{
  "crop_scale_min": 1,
  "rotation_deg": 10,
  "stem": "single",
  "beta1": 0.9,
  "max_precond_dim": 1536
}
Rows from block 2, named by matrix and row number. Rows with one number belong to one channel. Each number is 128 + 32 x the weight over its row's rms, rounded and kept within 0 to 255. All counts start at 0. After the name is the row's rms in percent of the matrix's.
# convs0: first 3x3 conv, stride 2 (model.blocks.2.convs.0.weight, 128x64x3x3), inputs 22-43, a 3x3 kernel for each
# convs1: second 3x3 conv (model.blocks.2.convs.1.weight, 128x128x3x3, transposed), outputs 19-37, a 3x3 kernel for each
convs0.80 078 [188 235 150 163 211 200 160 191 151 151 184 118 118 142  98 133 134 126 105 159 195 135 133 149 130 114 127 135 128  99 117 156  67 100 126 151 146 166 126 152  99 137  98 117  92 159 151 188 162 189 153 134 102 120  94 161 136 115  77 105 147 102 105 157 137 155  90 115 168 139 142 103 193 144 136 155 120 148 158 164 185 135 127  89  68 119  78 144 142 121 173 162 193 159 135 157 146 122 130  99 118 125 137 112 143 102 120 174 156 125 197 146 158 116 154 190 139 119 123 197 106 106 124  92 120 100 161 119 179  93 119 127 111 172  90  95 121 180 129 103 142 141 111 179 200 175 183 146 176 112  88 108 182  91 135  75 131 143  79 132 112 103 153 180 176 164 132 128 122 113 147 173 181 173 116 153 178 106 112 151 166 175 179 193 157 152 151 154 120 161 159 131 137  92  84  81  81  88]
convs1.80 087 [111 119 109 142 183 161 102 145 145  71  95 109 113 133 174 117 171 134 153 108 147 108  99 128 133 112 139  93 117 126  91 162 156  86 178 112 127  93  94  85 111 124  99 122 100 164 149 192 154 134  82  99 104 116 142 120 146 142 128 146 140  90 128 124 135 116 162 137  69 114 124 110 104 129 130 140 157 125 147 174 126 126 125 151 127 137 182 141 117 125  90 120  87  90 109 128 102 107 122  88 104 130  83  64  71 125 134 115 104 136 184 142 115 161  64  78  80 171  98 148 139  88  79 133 123 154 132 156 116 152 134  99 164 106  78 115 121  88 127 113 101 123 137  77  97 133 113 105  92 154  66  94 113  92  42  79 107  52  72  85  91  95 113 131 105 114  72 144 116 129 132]
convs0.81 077 [116 141 150 144 148 126 122 171 181 122 100 127 129 167 103 120 145 136 103 154 141 114 165 162 168 123 159  82  59 167  81 104 201  82 105 163 150 115 130 118 134 140 145 115 136 130 134 111 120 160 102 118 137 110  86 141 198 133 124 223 118 175 141 154 135 113 111 132 148 167 128 149 112 112 102 116 131 164 124  71 142 137 161 145 109 129 121 131 147 107 208 198 118 116 149 154 105  89 111 109 147 184 102 188 171 145 126 118  83 167 157 134 132  73 123 145  62 143 123 174  87 116 149 101 103 147  62 114 194  75 116 163  75 105 102 109 139 173 143 126 224 131 127 146 143 128 149  98 123 155  88 104 153 131 106 116  98 110  49 156 155 154 139 124 124  99  81 138 141 115 111 108  82 145 133 126 122 158 169 128 128 106 105 115 150  96 170 112  94 140 150 181  67 128 117 137 102 110]
convs1.81 070 [ 98 128 161 127 134 143  95 133 143 100 149 128 135 152 125 125 136 171  75 105  90 103 112 127  67 117 144 172 164 123 153 155 149  96 130  93 132 143 142 132 169 202 115 181 121 162  81 102 129  48 125 120  86 180  98 112  87 149 145 100 155 183 177 106  83 215 124 107 201 193 102 170  98 162 112 115 111 132 108  93 147 144 130 185 112 137  98  95 110  79  48 114 126  80 213 137  91 178 122  96  84  88 144  88 102 109  79 114  92 143 155  61 164  76  75 139  91 105 112 121 190 128 124 141  85 154  53 108  17 111 180  94 112 174 111 148 135 158 164 112 127 176 156 138 156 104  65 142 108 112  80  94 136 132 108 118 108 129 104  98  73 144 121 162 100 118 149 166 129  93 125]
convs0.82 113 [170 133  63  96 164  97  99 111 119 166 181 121 137 200  99 111 141  96 114  91  95 130 110 150 112  80 137 129 140  86  90 121 103 141 111 125  58  89 131  92 119 119  90 111 178 105 124 130  98 134 162  82 106 105 137 103 123 154 145 162 126 157 126 132 139 207 107 144 158 142 112 209  96  78  97 125 101  59 160 107 132 136 117 160 112 132 128 111 109 125  98 142 136 142 125 184  59 152 164 110 130  86 117 129 138 125  90 120 110 152 154 131 119 152  89  94 103 106  62 161  76 130 176  69 128 148 125 142 126 122 159 132 187 161 140 106 144 115 109 115 139 102 147 123 137 173 147  91 130 141 108  99 103 124  80 110 120 102  79 106  94  87 101 153 128  99 145 153 116 140 201 137 152 101  98 195 117  70 115 163 169 125 110 174 161  93 116 120  73 118  92  68 165 140 168 126 146 160]
convs1.82 111 [118 107 127 118 123 172 121 105 111 101  66 111 111  90 122 123 143  95 111 144 246  79  96 155 128 156 107 111 108 122 137 147 123 151 127  98 137  97 148  96 145  91 103  92  96 152  91 140 162  90 130 125 131 178 150 138 141 159 153 143 148  86 106  88 101  62 119 132  81 136 159  56 136 138 181  97 140  92 133 117  57  57 131 165 145 108 139 181 113 102 140 118 152  93 114 108  58 145 151 165  86 109 162 153 138  70 162 119  87 159 174  77 157 136 158 180 175  92  92 101 224 132  56 222 175 121  84 167 140 143 178 152  97 161 132 105 107 131 143 126  85 146 153 124 114 108 162 105 144 145  88 107 105  70  34 158 100 161  83 172 143 136  86 188 137 187  99 129 115 134 155]
convs0.83 080 [ 91  99  65 106 128 144  76  84 105  79 120 162  85  95 175 109 116 217 112 137 122 129 114 113 148 169 133 117  97 122  94 167  89  93 133  98 136 142  84  41  47  86 112 105 122  45 100 105 147 130  85 134  99  92 143 114 145  97 121 123 116 147  79 124 105  86  81  74 142 132 157  86  64 141  91 110 125 113  86 113  68 134 114 116 164 120 123 100 143 111 137 147 160 115 151 181 106 113 171 123 133  95 104 136 135 146 155 156  98 103 131  92 132 119 146 115  72 130 175 138 128 100 137 173 141 163  66 105 108 119 137 140 109 110 118  83 112 131 117 165 174 150 139 144 136 111 145 110 144 163 132 137 169  99  93 104 136  52 129 157 129 161  70  84  68  82 137  98 152 120 127 120 129  57  66 100 105  95  91  93  93 118  94 117  99 159 137  96 147  67  71  93  91  90 114 208 124  95]
convs1.83 081 [131 159 182 116 165 129 148  81 155 174 137 135 106 123 146 132 103 126 110  81 113 116 165 132  81 133 152 136 112 137 126 133 137 148 166 140  73 142  88 158 186 166 170 157 119  89  98  80 142 109 156 129 230 161 100 117 119 130  99  99  75 105  73 177 132 154 171  49  57  89  78 218 125 115 151 115 158 148 141 175 133 148 100 131 136 102  91 159 113  95 119 107 127 139 136 130 162 131  65 121 148 126 118  75  71 110 118 162  92 141 145 213 145 164 160  25  46 108  26 161 139  68  82  28 106 170 139 157 146 210 105  87  84  81 108  60 119 130 140 129 117  65 109  76 105 208 135 107  97 172 148 123 179  99  82 163 109  72 115 147  33 176  96 130 122  70  86 141 150 162 189]
convs0.84 127 [115 139 127 140 130 129  99  99  72  98 125 139 105 124 163 114 130  98 137 127 104 134 131 157 114 125 145 120 103 110 103 112 120 106  93 105 158 136 126 128 105 149 127 130 128 139 145 115 140 132 153 140 124 140 125 108 152 127 136 187 146  83  82 170  92 128  64 144 234 147 132 139 147  91 104 107 146  92 192 135 116 121 147 180 107 133 186 126 115  88  31 136 147 114 202 159  96  96 175 135 141 140 150 102 115 143  96 102 122 146 196 160 136 140 139 106 147  74  80 164 187 194 249 119 103 102 105 112 147 119 128 148 160  98  65 111 117 143 146 150 129 149 132 142 117 104 100 116 133 132 143 124 104 157  60  73 112  87 139 163 174 150  86  87 148 112 174 184  97 126 125  80 109 149 127 164 163 102  74 138 131 142 150 150 148 172  82 108 104 110  73  80 131  87 169 137  90 114]
convs1.84 127 [134 145 185 193 114 187 191  88 140 126  88 117 164 126  97 145 158 119 147 116 160  89 107 101 123 110 109 126 132 103 127 165 125 132 118 105  86  90 161  77 132 143  84 101  79 120 135 111 106  76 106  86 115 116 188 143 159 213 223 152 172 150 114  71 127 140  92 126 157 101 133 117  61  84 162  89 143  87 116 141  60 113 128 197 141 166 155 139 137  87 125  93 139 125 164 148 128 203 126 145 119 123 155 184 115  89 153 160  74  58 161 127 172  91 151 173 104 101 135  52  54  94  19  71 138 147 109 255 138 119 213 146  92 159 132  98 125  67 124 138 100 142  95 111 101 129  92 132 108 154 126 103 165 199 143 125 153 175 124 138 141 117 142 183 116 101 108 132 180 214 120]
convs0.85 099 [124 114  83 117  91 103  99 110 148  85 133 101 109 111 144  76 103 162 152 124 109 130 109 108 112 105 118 115 101  92 102 101  73  91  88  61  95  89 112  93 112  98 102 126 116 110 111 102 114 101 155 120 134 138 123  97 165  53  92 102  61  66 120 157 147 100 117 131 112 137 114 131 123 151 122 134 141 113 143 160 187  95  86 173  60 121 123 167 103 112 104  54 130  93  80 196 112 176 153 110 128 109  83 117  94  77  88 129 120  98 105  74  93 101 108 108 163 149 148 111 144 131 129 116 134 161 150 142 100 110 117 109 110 169 164 128 128 150 109 115 114  95  96 109 104 140 122 152 139 169 155 128 178  77 112 108 123 123 133 107 134 170 121 113 136 122 158 116  97 104 104 126 119  86 166 132  98 127  57  99  98  83 132 126  80 138  96  93 161  54  78 112  73 106 125  98  83 124]
convs1.85 106 [145 136 145  70  62 160  89  83 185 173 159 134 149 132 135 162 115 122 103 108  98 115 144  93  82 128 109 164 150 114 129  84 101 118  98 115 156 197  92 163 169 140 177 139 164  71 135 163  87 165 180 139 144 167 145 169 202 199 121 137 170 114 139 167 223 110 145 128 118 157  91 149  96 154 135 150 145 129 141 122 132 133 186 104 152 150 108 160 129 182 195 189 152 144 145 102 159 164 113 151  71  52 144 121  99 139 154 172 185 154 191 155  89 103 145  63  68 221 157  88 168  93 115 134 143 145 169 178 170 168 125 127 145 105 158 141 108 137 128 118 131 110 136 108 115 160 129  99 155 106 125 148 140 186 138 130 158 116 194 114 167 174  87 115 123 153 112 123 141 135 132]
convs0.86 109 [ 91  67 130 125  89 155 120 156 146 130 118 108 106  89 123  93  86 104 120 140 127 143 162 106 184 154 104 158  47  93 181 103  45 122 117  91 120  21 173 167  45 142 171  79 137 136  86 105 145 131 123 153 129 113 176 120 136 126 114  68  97 103 138 131 122 131 152  83  90 156 101 118 143 136 112  88 131 149  81  71 103 175  84  70  88 113  99 141 151 156 138 106  71  83  85  58  71  86  62 140 115 120 148 115 116 115 121 127 118 100  89 121 110  83 112 151 135 151 122 128  79  57 144  96 111 134 144  99 130 113  90 108  83  90 170 141  91 134 120 110 114 108 137 105 175  96 160 180 100  92 106 112  88 203 154 132 157 135  97 147  95 122 146 124 151 179 114 121 167 134 114 108  67 168 107  76  85 102 117 123 102 175 159 105 140 122 114 141  75 150 186 117 137 139 148 121 113  97]
convs1.86 110 [117 145 107 174 190 108 110 157  98  96  95  89 102 113 114 119 105 101 116 188 133  94  97  95 204 167 126 151 119  88 114  99 134 122 119 142 179 146 106 114  95 159  97  91 186  99 154 172 101 141  45 156 118 130 175 182  66 156 168 169 255 172 102  87 112  82 124 149  97 160 116  35 192 189  69 168 121 153 136 123 146 151 111  60 165 133 113 100 201 143 121 140 148 167 128 118 129 114 198 137  96  62 142 147 159 188  77  84 175 154 139 130 158 131 148 161 138 119 108  98 139 154  67 171 167  52 138 117 113 155 143 135 148 158 105 104 112 113  52  83 115 129  99 146 160 162 157 116 141 131  86 115  90  90 101 130 122 101 190 119 112 192 164 117 120 126 156 109  73 137 169]
convs0.87 120 [159 123 127 187 141 144 146 126 124 166 159 141 181 126 113 129  81 102 115 143 145  74 105 154  46  82 119 207 194 118 195 150 112 177 119  87 188 185 141 173 173 126 152 122 110 110 110 105 109  92 122  97 138 136 125 132  82 141 139  92 116  72  86 128 155 163 129 163 155 151 107  86 162 157 143 172 152 113 134 105 129 166 143 138 152 134 148 133 123 103 136 122  92 130  82  62  99  97  90 161 150 117 181 116 103 118  83  93 110 104  71  74 107  81  87  90  73 191 124  74 194 128  64 154  69  53 220 162  98 233 160  87 168  89  62 201 168 100 175 132  65 163 123 102 157 116 129 213 192 150 204 164 110 119  86 120 113 126 135 129 127 108 117 125 134 145 131 166 137 137 121 140 152  97 160 152 100 105 139 123 192 128  91 147 113  82 110 116  56 156 127 110 166 163 125 173 135 135]
convs1.87 126 [128 126 163 121 131 110 144 156  85  95 124 123 111 101 102 128 105 142 150  54  81 122 131 223  97  39 179 138 146 159 148 166 149 144 169 156 157 106 163 139 122 194 112 111 154 160 117  47 216 176 103 171 164 153 125  69  46  90 129  70  97  96  66  80  68  96  77  66 147 109  70 133 121 120 123 113 123 117 140 148 157 104 117  92  86 137 125 121 133 121  60  98  75 109 125 188 125 180 175 123 180 166 135 142  89 115  92  71 136 107 133 154 154 123 134 155  81 117  93 221  97  99 189  87  74 124 200 138 149 186 103 126 182  97 112 150  95 118 129 142 133 131 116 113  92  89 120  95 105 118 102  91 125 158 185 131 139 127 161 201 206 164 133 117 118 152 127  74 105 130 143]
convs0.88 113 [132 114 100 123  82 115  83  94 114 153  88  75 135  95 142  75 120 165 127 120 116 127 142 158 138 117 158 142  68  86 113  76 134 120  97 147 146 106 134 117 113  93 148 148 170 119 102  94 116  98 127 124 120 147 114 125  88 107 131 137 108 117 172 114 127 150 205 139 137 135 137 188 153 140 101 161  97 118 122 116 173 113 118 125 108 141 160 114 144 168 152 105 129 105  79 179 105 223 177  89  96 125  85 128 213  82 109 203 111  77 133 118 161 154 108 139 112 117 104 120  79 121 164 103 189 255 173 142  83 102 101 165  92 139 230  92  73 115  79 115 189 100 110 148 225 188  87 139 108 113  50 106 194 155 164 135 104  98  19  90  79 129 114 140 168 154  75  81 111 143 192 122 109  79 102  92 130 122  97 141 126 117 124 103 109 136  99 116 149 137 147 101  82 137  90 155 108 130]
convs1.88 114 [172 140 224 167  61 168 124  98 183 136 105  99  96 105  87  97 126 122 108 184  97 157 185 142  92 150 147 135 127 122 181 142  72 123 126 110  96 153 143 154 172 154 148 154 185  54 109 209 160 174 167 172 181 197 215 189  99 179 152 134 111 116 117 167 154 155  47 165 183  94 158 215 130 186 119 116 136  89 110  76 154 119 109 142 104 101 112  92 102 109 101 115 131 164 229  94 143 177 162 199 210 106  85 169 181  92 126 162 138 103 104 172 153 125 105  76 117 151 190  77 126 114 152  47 130 123  88 189 123 102 166 146 111 186 113 110  97  53 117 123 104  98  58 120 136  90  98 107 102 129 165 156 168 141 117 134 132 127 147 128 197 186 123  86 145 126 137  88 147 147 102]
convs0.89 091 [103 142 139 140 179 135 136 147 159  97 134 146 150 137 118 122 182 141  83 131 127  82 107 126  82  95  94 108 133  92 112 115 123  61 106 148  59  75 100 111  99 107 181 149 186 156 187 163 159 184 140 170 182 166  88  57 138 117 119 170 105  81 142 106 106 129 130  84 121  85  85 148 136 125 123 173 192 127 129 185 141 115 143 165 102 130 163  79  76 122 113 151 172 166 194 178 129 152 106 122 124 152 148 109 147 156 138 161 117 158 160  99 151 153 107 137 126 116 101 124  96 155 139 140 138 113  59  88 102 152 104 117 140 126 109 129 116 103 157 126 113 126 122 104 116 144  45 114  87 103 175 120 112 152 122  98 136  79 126 123 131 127 149 102 139 109 147 123 116 128 148 123 122 144 125 164 164 165 209 181  82 146 122 153 138 139 154 174 150  94 109 169 110 116 146 120 126 173]
convs1.89 091 [ 94 132 135  60 139 175  55 121 114 120 134 188 105 136 184 141 127 136  86 107 143  87  57 151 171  72  69  91  96 107 108 153 146 111 139 116 101 130 112  64 110  74  82  89 102 146 166 193  97 103 141  92 114 110  97  60  65 104  84  65 102 110  75 134 102  72 166 124  53 141 123 112 145 111 141 149 170 113 136 140 101  98  98 174 143 126 142 124 134 121 130  96 125  63  97 143 102 102 120  75  49  60 146 127 103 149 144 167  85 119 144  49  89 110  48  62 130 127  93 118 106 132  86 135 180 163 139 100 124 139 123  78 161  99  56 150 138 118 161 111  46  99 132 120 147 117 153 158 110 113 111 123 154 105 114 176  82 103  86  92  46 136 155 146 163 126 141 103 136  93 104]
convs0.90 080 [ 82  87  93  70  60  70 134 115 147 121  80  75  80 112 118 103 117 129 167 149 130 118 140 159 138 140 147  90 125 142 110 124  95  76 133 110 124 119 114 108 108 116 132 111 119 125 155  59 141  86 118 119 120  67 153 144 102 116 145  99 118 134 138 154 150 142 133 108 124 136 126 119  47  88 134  84  87  59 143  97  66 187 119  80 153 147 106 198 184 206 114 135 124 107  77  89 100 185 131 162 158 123 147 132 138 128 152 156 160  69  58 171  97  97 104 105  91 142 153 145 139  98 114 107 112  95 120 101 103 117 100 110 117 124 130 107 102 107 120 144 131 141 148 189  66  37  93  41  37  53  25  54  83  99  94  90  80  92  96 135  54  95 110 117 153 130 148 121 103 139 103  85  60 145  78 123 117 106  87  82  84 120 132  96  85  89  88  62 109 119 160  62 135 102  63  98 166 112]
convs1.90 080 [125 130 135  77 149 133  60 156 213 174 168 154 162 174 171 150 139 173  97 132 114 122 137 101  81 164 111 180 148 139 141 178 156 129 121 156 158 112 138 113 168 151 128 132 116  58  99 154 125 143 119 140 146  94 147 137 129 161 161 107 129 105  74 154 101  99 180 176 136 130 215 114  50 135  75 133 128 126 114 151 133 146 147 132 118  86 115 138 137 108 137 112 127 129 118 109 129  84  70  86  77 137  91  73  90 100  79  91 141 145 152 121  85 165  75  32 106 210 152 107 123 121 136 166 161  62  23  96 108 136 175  85 124 142 152 150 156 125 124 140 146 161 156 119  85 146 108 106 158 163 132 166 198  36  41 117 114  39  89 144  81 135  50 112 126  89 138 139 149  80 116]
convs0.91 106 [137  97 113 124 128 120 135 160 122 154 117 149 123 134 142 129 125 103 184 141 112 138 117 114 110 107  70 194 173 130 207 138 102 154 155 128 185 183 147 200 215 151 222 166 143 131 104  97 131 142 110 105 136 151 126  96  89 121  99 148 104 128 118 200 160 126 157 138 141 141 117 116 179 155 118 179  97 114 131  97 143 145 129 152 142  91 142 175 170 166 140 106  85 158  85  74 115 144 125 166 145 149 147 109 110 105 102 112 117 119 115  98  81 102 125 109 110 133  76  80 126 125 136  89  98 131  82  88 113 116 106 104 112 116 171 170 152 103 141 121 135 105  65  89 177 132 133 117 132 150 121 176 216  85  73 115 126  78 158 138 116 138 164 111 133 152 134 100 116 111 123 112  95 144 114 115  99 100 109  98 132 108 108 169  97  94 119  84 112 148 121  95 148 133 123 125 168 171]
convs1.91 107 [101 111 109  86  95  87 131 149 129 128 111 116 113 106 108 157 101 147 146  99  96 122 148 177  97 106 148 150 187 137 189 131 111 145 142 143 174 171 147 153 139  94 147 119 134 127 111  67 157 175  98 139 153  95 146  78  45 176  98  93 169  94 110 120 144 155  98 115 155 148 137 178 135 128  81 167 130  94 144 164 121 170 181 173 189 164 110 137 103 100  97 117 112 105 136 180  92  90 153 164 145 120 126 125 101 136 119  98 175 139 195 147  88 108 138 124 116 146 143 100  99 118 152 119 163 161 177 131 133 158 109  96 152 113 116 163 101 126 121  94 153 142 138 163  75  87 122  56 134 153 136 137 139 119  97 119 116  77 115 105 108 135 193 157 106 124 100  65 119 100 127]
convs0.92 115 [135 153 122 105 164  96  95  88 109 151 193 112 158 178  94 177 117  84 131 112 144 104 123 165 126 142 119 102 167 111 114 152 163 126 148 130 102 101 157  68 130 162 100 119 167  87 148 153  97 161 124 129 139 131  95  94 175 100 124 171 128 130 139 120 135 138  75 141 157 141  98 116 104 117  92 133 118  84 151  96  89 167  91 185 122 133 131 120 145 142 178 228  98 240 158 121 113  96 142 113 149 146 135 154 114 127 139 119 127 135 120 120 141 146  78  80 149  77  95  88  94 131 115  86 115 104 135 160 120 124 159 129  97  91 111 127 123 118 123 131 105 149 158 127  90 157 117 119 153  86  90 148  80 114 134 160 128 140 157 105 109  91 130 146 127  82 141 182 123 141 147 113 168 112 106 216 114  84 142  81 146 131 141 157 137 108 191 122 132 140  90 138 140 149 160 145 115 181]
convs1.92 117 [154 126 122 129 129 104 107 124  67  87 102 129 141 107 170 158  88 113 168 181 177  91 164 146 143 115 133 120 104 151 115 168 140 139 183  96 168 114 131 133 112 122  87 154 139 166 107 116 116 150  94 125 122 141 152 139 138 106 216 145 163 119 145  44 168 143 122 174  99 145  98  78 178  79 161  93 117 123 138 137 108  75 116 210 155 115 155 166  99  99 161 125  96 122 126 118  63 154 167 180 125 197 109 181 156  66 110 172  51  99 175 107 146  95 151 208 159 124 149 108 162  80  96 152  49 131 135 144  76 130 184 168  64 149 150 125 121 121  95  91 109 107  77 100 163 131 114  99 122 142  38  80 131 121  64 105 143 180 104 122 155 127  77 221 129 106  98  32 143 103 232]
convs0.93 097 [132 108  83 125  98 124 160 142 139 108 104 115 135  89 123 143 126 123 143 153  93 145 114 105 213 119 149 118 122 161 139 136 117 121 129 161  89  86  60  68  77  89  98  92  98 113 141 106 124 114 137 175 147  97 128 118 130 208 149 148 210 235 193 110 103 101 146 100  96 116 129 135  93  90 103 126  86 110 102 122 151 162 154 113 203 179 132 221 143 144 103 108 123  98  94 121 137 196 235 120 102 100 102  92  88 107 119 111 147 153 106 160 140  56 163 168 110 111  91 130 113 124 147 146 121 167 126 136 161 140  87 130 126 145 181 118 116 119 119 109 136 151 122  67  25  82  30  71  27  37  93  61 103 118 114 111 132 101  93 135 126 126 120  91 126 139 136 138 170 143 143 149 100  92  91  97  88 147  80  82 132 125 118 127 113 109 146 104  65  68  70  89 132 125  97 139 190 157]
convs1.93 113 [ 99 169 160  84 151 167  92 131 202 177 146 152 135 108 110 121 102 139  92 130 127 155 119 156 153  89  34 146 118 138  90 111 123 111 138 126  74  97  94 158 128 108  61 104 138  10  72 123 104 146 151  64  94 105 101 142 148 167  88 130 145  94  78 145 144 112 116 153  95 126 137 154 131 146 144 131 162 158 138 163 180 129 116 127  84 138 108 139 128 129 172 144 172 139 127 127 165  90  90 137  91 106 107  56 104  88 146 228 199 195 144 209 115 206  84  33 130 135 135 128 130  81  72 131 169 175  89 102 128 178 158  96 114 178 120  96 119 143 121 123 138 123 149 118 159 168 143 153 116 123 145 154 185 152 133 187 143  84 132 178  88 106  82 129 107 122 140 171 182 139 102]
convs0.94 130 [127 119 124 133 107 124 139 146 176 136 160 103 172 116  96 139 138 131  80 112  82 103 118 102 134 106  88 145 146  89 134 163 110 123 184 142 135 166 131 150 155 117 105 116 114 162 168 119 134 120 127 105 148  92 121 130 153 126 146 110 114 112 153  96 179 137 214 184  78 138  99  81 144 181  88 144 137 114 115 142 174 138 157 100 140 133  63 158 148 147 221 171 101 159  30 118 139 180 143 145 111 140 129 155 112 119 162 129 171  66 142  72 139 139 140 131 102 180 233 113 228 150 113 140 132 144 175 163 118 180 126  83 124 121 158 172 147 130 107  99 108 137 120 121 103 202 164 189 158 109 105 100 101  75 132 147 134 144 130 130  90 102  63 171 139 189 163 117 103 125 117 148 149 102 125 133  86 131 140 117 141 144 147 111 126 140 112 121 172  57 125 143 149 126  90 102  85 124]
convs1.94 126 [116  83 153 108 205 152 143 158  86  95  84 112  97 129 110 151 110 217 155 113  78  99  98  88  94 119 137 125  99 128 121 124 180 107 161 129 112 106 106  92 132 110 103 141 134  99 137 120 140 106  97 119 124 137 166 159  89 113 238 177 111 186 143 126  68 181  69 149 135 113  65 169 165  48 116  50 109 101 140 154 165 108 111 158  94  95 126  99 113  96  88 135  95 123 120 120 124 134 176 148 176 117  84 234 183  45  74 152  99  97  90  76 183  49 119 196 137  45 118  92  54 100  87  97  39 146 111 146 174 142 113 173 159 122 139  89 100  95 104 137 140  84 143  71 118  93  95 141  90 118  83  99  84  99 127 130 143 171 190  87 218 153  98 115 125 105 109  96 142  85 240]
convs0.95 092 [119 113 140  88 105 148 113 151 133 108  95 125 113  98 122  93 117 141  96  91  81 116  61  94 108 143 137 117 103  77  91  82  30 172  80  93 186 144 113 161 146 122 108 110  99 123 121 137 166 110 133 105  61 147 194 164 172 124 122  99  65  88  77 193 122 136 112 101 147 116 141 106 148 114 121 148 122  85 150 125 128 178 202 199 111 137 147 133  97 146 104  68 143 127  97 129 128 154 183  87  92 116 137 105 118 142  92 150 130 120  95  77  81 110  95  99 103 203 113  85 169 126 145 166 158  97 172 147  93 129 114 162 126 187 175 153  97 130 147 119 108 132 105  75 144 164 123 122 103 105 142 155 184 112 130 194 133 122 181  65 123 194 144 143 138 149 126  89  92 107 136  95 101 134  68  87 115  89 119 104  91  95 143 118  96 126  90  76  95 148 134  90 126 119 134 131 112 152]
convs1.95 080 [108 126 102 100 106 131  99 133 107 113 177 154 112 118 117 139 113  98 138  69  61 118 133 160 122 153 183 137 165 163 188 190 137 146 131 157 151 119 139 181 126 118 160 109 131 157 180 133 169 145 117 179 242 177 103  51  38 102  47  62 161  92  78  75 115  54 117 176 105 120 166 198 125 118  84 129 111 117 128 135 145 116 117 123 128 163 153 126 141 106 106 122 133  95 135 126 130 109 122 122 178 138 155 115  88 113 123  55 148 122 147 152 170 131  94 101  91 175 166 104 114 140 171 108  94  76 166 145 111 149 121  75 110 106  97 121 105 115 109 126 159  90  83 140  82 121  84 104  82  89 138  94  95 129 126 154 101  71 178  80 111 214 137  97  95 127 101 102  82 120 170]
convs0.96 076 [ 91 116 135  84 134  73 136  48  62 109 110 134 112 160 138 109 119 150 143 126 150 150 170 188 136 224 113 108 132  77 108 122 144 124 185 182 109 139 153  85 127 148 100 139 200  97 115  82 120 105 128 110  84  86 161 146 157  92 105 122 143  91 126 150 164 121 145 110 133 127 142  98  93 147 169 106 125 130 176 128 131 151  85 113 139 121  93 133 146 119 143 143 101 137 119  89 157 101  77 124 103 101 129 129 119 127 160 138  87 139 108  99  97 110 175 166 147 140 116 108 140 119 118 134 187 131 101 103 106 118 144 117  98 149 140 139 124  82 120 155 117 155 144 122 107 112 126  49  46 150  68  34 148 100  56  98  95  40 141  75  39  69 123 182 124 143 120 124 111 125  97 123  87 108  84 107 107  88 162 152  99 127 140 143 114 165  69 104 114  54  69  78 155 111  52 138  89  81]
convs1.96 070 [147 112 182 105 134 152 112  97 157  99 134 126 108 105 218 139 111 214  94 117 158  85 113 126  79 100  91 176 164 158 151 196 107 120 140  91 152 120 220 103 121 170 117 135 163  60  96  89 140  98  53 153 117  84 133 134 121 194 144 196 167 136 100 166  68 143 127  49  89 153 122 106 135 131 101 157 111 101 134 143 107 149 142 137 122  97 120  94 131 125  63  60 115  75 175 171 137 123 128 105 125  88 119  83 102 119 109 128 127  98 118  95  54  76  57  39  89 142 129 151 130 111  96 178 190  55  35  39  98 116 127 150 146 197 127 164 147 133 158 129 143 204 193 168 131 149 148  71 132 153 121 126 174 100 101 146 198  84 101 137 119 127  73 148 126 110 109 137 133 149  96]
convs0.97 091 [ 75  96  76 117 120  81  99  86  73  89 134 121 142 107 123 130 114 143 185 140 140 172 176 143 188 171 164 109 169 170 107 155 134 141 143 103 111 123 146  93 125 156 120 134 142 125  95  96  99  92  68 158  88  93 103 132 134 110  91 120 119 114  79 153 170 170 154 136 121 137 117 158 167  97 188 118 115 158 120  98 121 100 126 118 194 147 118 150 131 118 108 133 134 134 130  98 151 100 115 133 151 162 136 133 122 120 140 165 150 117 113 121 114  64 144 164 116 157 159 160 130 131 139 102 112 106 111  69 113  98  99 101  95  91  85 110 112 139 118 119 115 104 124 169 102  85 111  79  49  88  45   1 100  98  77 130  67  96 129 119 111  90 121 149 129 158 180 118 120 143 144 110 145 115 114 155 127 101  98 129 118 135 151 134 123 130 151 130 147  45  72 106 100  37  63 131 111  87]
convs1.97 091 [ 87 115 199  68  93 151  68  46 151 167 129 159 132 126 192 173 187 167  98 142 123  94  99  82  89 130  74 164 152 125 119 135 120 172 137 142 163 126  90 158 126 123 106 136 159  63 109  94 123 106  89 158  83  60 172 158 184 176 150 149 147 133  95 149  51 202 131 109 128 167 136 134 119 133 108 143 132 113 119 132  99 165 140 112 169  99 131 139 104  90 151  99  89 131  89 115 107 152 142  92  48 100 115  99  96 147 153  90 160 135 165  44  60 105  65  67 108  83  64 115 102 117  15 152 130  23  55  98 175  52 147 211  78 156 204 136 147 140 172 154 165 155 172 151 118 167 155 179 110 133 149 136 197  78 128 159 157 112 112 145 154  92  97  69 153 136 100  98 176  80  59]
convs0.98 098 [121  84 163  96 124 124 120 114 117 146 145 118 154 122 162 156 160 106  89  92  58  69 102  44 144 119  84 153 111 118 150 112 114 154 124 108 159  87  91 153 121 101 114 109 104 122 143 125 129 153 156 114 106 142 102 109 109  83 115 145 108 110 164 109 107 134 133 138 112 124 153 153 130 119 127 134 119 108 136 112 111  91  95  92  76  72 128  80  65 171  90 122 124 118 104 140  88 119  88 128  84 104 114 111 113 123 113  87 161 126 166  77 151 119 143 146 137  83  69 105 109 142 168  75  87  63 154 110 119 117 105  93 154 119  96 107  77 107  92  87  96 115 101  89 232 201 169 190 158 112 195 164 144 104 158 191 182 128 189 148 143 147  96  92  49 109  82 122 125 122 108  73 136 133 121 130 156  87 112 123 188 147 143 133 153 148 163 131 124 162 131  96 113 103 105 110  58 105]
convs1.98 095 [139 121 102  99  76 122  38  75 150 117 116 121  89 128 129 122 136 113 215 160  93 136  97 109 151 116 171  68 122 158 101 157 198 143 198 136 153 154 191 126 156 189 151 158  96 166  89 137 122 116 135 108  62 101 107  56  77  92  86  64  82 113  97 179 145  35 179 140  40 108 100  99 159 134 123 115 154 123 165 144 111  88  92 118  93 152 148 145 157 164 105 120 136  88 145 139 119 168 174 115 137 154 156 155 185 126 134 165 172 191 168 131  75 137 125  67  83 163  97 143 144 104 168 122 120 118 244 125 117 183 110  83 144  89  98 124 110 105 121 113  96 104 119  70 153 107 145 159 125 142 132 127 114 114 132 153 132 144 132 202 166  92 116 166 163 151 158 102  81 117 105]